config = dict(
    model='sound classifier',
    dataset='synthesised sound scenes: up to three everyday sounds over a background',
    train_examples=26041,
    input='waveform_16khz',
    targets=['number of sounds'],
    num_classes=3,
    arch='ecapa_tdnn',
    norm='batchnorm',
    hidden_act='silu',
    depths=[16],
    kernel_size=3,
    wave_channels=128,
    wave_strides=[10, 4, 4],
    widths=[256],
    loss='cross_entropy',
    init='orthogonal',
    optimizer='soap',
    beta2=0.99,
    learning_rate=0.0018,
    beta1=0.95,
    shampoo_beta=0.99,
    eps=1e-08,
    precondition_frequency=25,
    max_precond_dim=1024,
    merge_dims=False,
    one_sided=False,
    adamw_lr_other_params=0.002,
    max_grad_norm=3.0,
    max_steps=2700,
    batch_size=48,
    epochs=5.0,
    lr_schedule='cosine',
    final_lr_fraction=0.05,
    warmup_steps=130,
    weight_decay=0.4,
    adamw_weight_decay_other_params=0,
)
Rows from block 13 of a small sound classifier, named by matrix and row number. Each number is 500 + 25 x the weight over its row's rms, rounded and kept within 0 to 999. All counts start at 0. Numbers have three digits each.
Before each channel's rows are labels from the 100 clips, of 14976, where the channel reaches its highest value: "top examples" is what is common among them; "peak on" is the class under the peak. Only what is clearly more common there than usual is listed. The data: synthesised sound scenes: up to three everyday sounds over a background.
# c30: last pointwise conv (model.blocks.13.c3.0.weight, 256x256x1), inputs 172-255

top examples: hammering
peak on: hammering
c30.115:477534552544512503490526481462498450489475468488494483468474506539465490477505510499487515534558506506526512467503505556516470512505492517472491522543488537464525486498494481512539522497549530556468519510467523546507520497505507480469491474522497508521

top examples: hammering; first sound: hammering
peak on: hammering
c30.88:487492506492498525438549510492489512511496482482532492476492529486479484537520484539506486510523521517480467472556510495552529514482578484479492501480490508443477506491498508483490500498526498511482514443443471492513518493512474492497469427481473507478

top examples: coughing; hammering
peak on: coughing
c30.19:505467503513453550500489454484525447471551514486591471513479468526512492495472472492489481492564516425509479482512486498449484482504496487509494473503522506519526483537476506482519500490501546510488526455507509501482510487467500494460486557496497481501

top examples: water drop; footsteps; first sound: water drop; first sound: footsteps
peak on: footsteps; water drop
c30.35:506484508492476491492531508487481495546503494518597472478521495592512511468485515508438462581548548477475516494469517538538468544449534496511488557498494508531497532453512553511512479487499521491509498522496507513507498457460513498483506487502475511498

top examples: number of sounds: 1; water drop; first sound: water drop
peak on: water drop
c30.16:499478455502504483465561460522485509509488520470508494531517445568517478524511507508468497538449505553456518514518534540498486508487512473526508539467530517517517512516524553533476498478492495520510540524513466525516494534477477496506519534485491510507

top examples: water drop; footsteps
peak on: water drop
c30.71:503480500538509495502492495485513513502481432491509466542477545605551499485491508497438534489472493485484482508497486580473478468459486517523484526461477487539480498498533540470528514498489469515480515511520504534505445466480539507458517538491480477462

top examples: hammering; first sound: hammering
peak on: hammering
c30.221:513524467509481497517469469535499481559456502476469474494520461492507488512503486493515524514475520413512462499535576505480502464541471515527500491478495530452508480439486511437537459552450547524497513496513475501514461451504518517530534500495451477512

top examples: footsteps; water drop; first sound: footsteps
peak on: footsteps; water drop
c30.102:491494520501510514486507487464450509504515507466558499474439486519560509507513525513489498538497414512505481500503525479497512496508533467488494502470522467523475487492500513478477490492464518495492515496494528497484499506469483502511518529482506527492

top examples: number of sounds: 1; thunder
peak on: thunder
c30.241:455528513476536541504465521519488503501502510493498485524500504478497515536504544486479532535478505517491463475537544538537476498500472494533499495494531524478485472498446490493497573519501500504493515491532475450488478486524507532535516467458496496510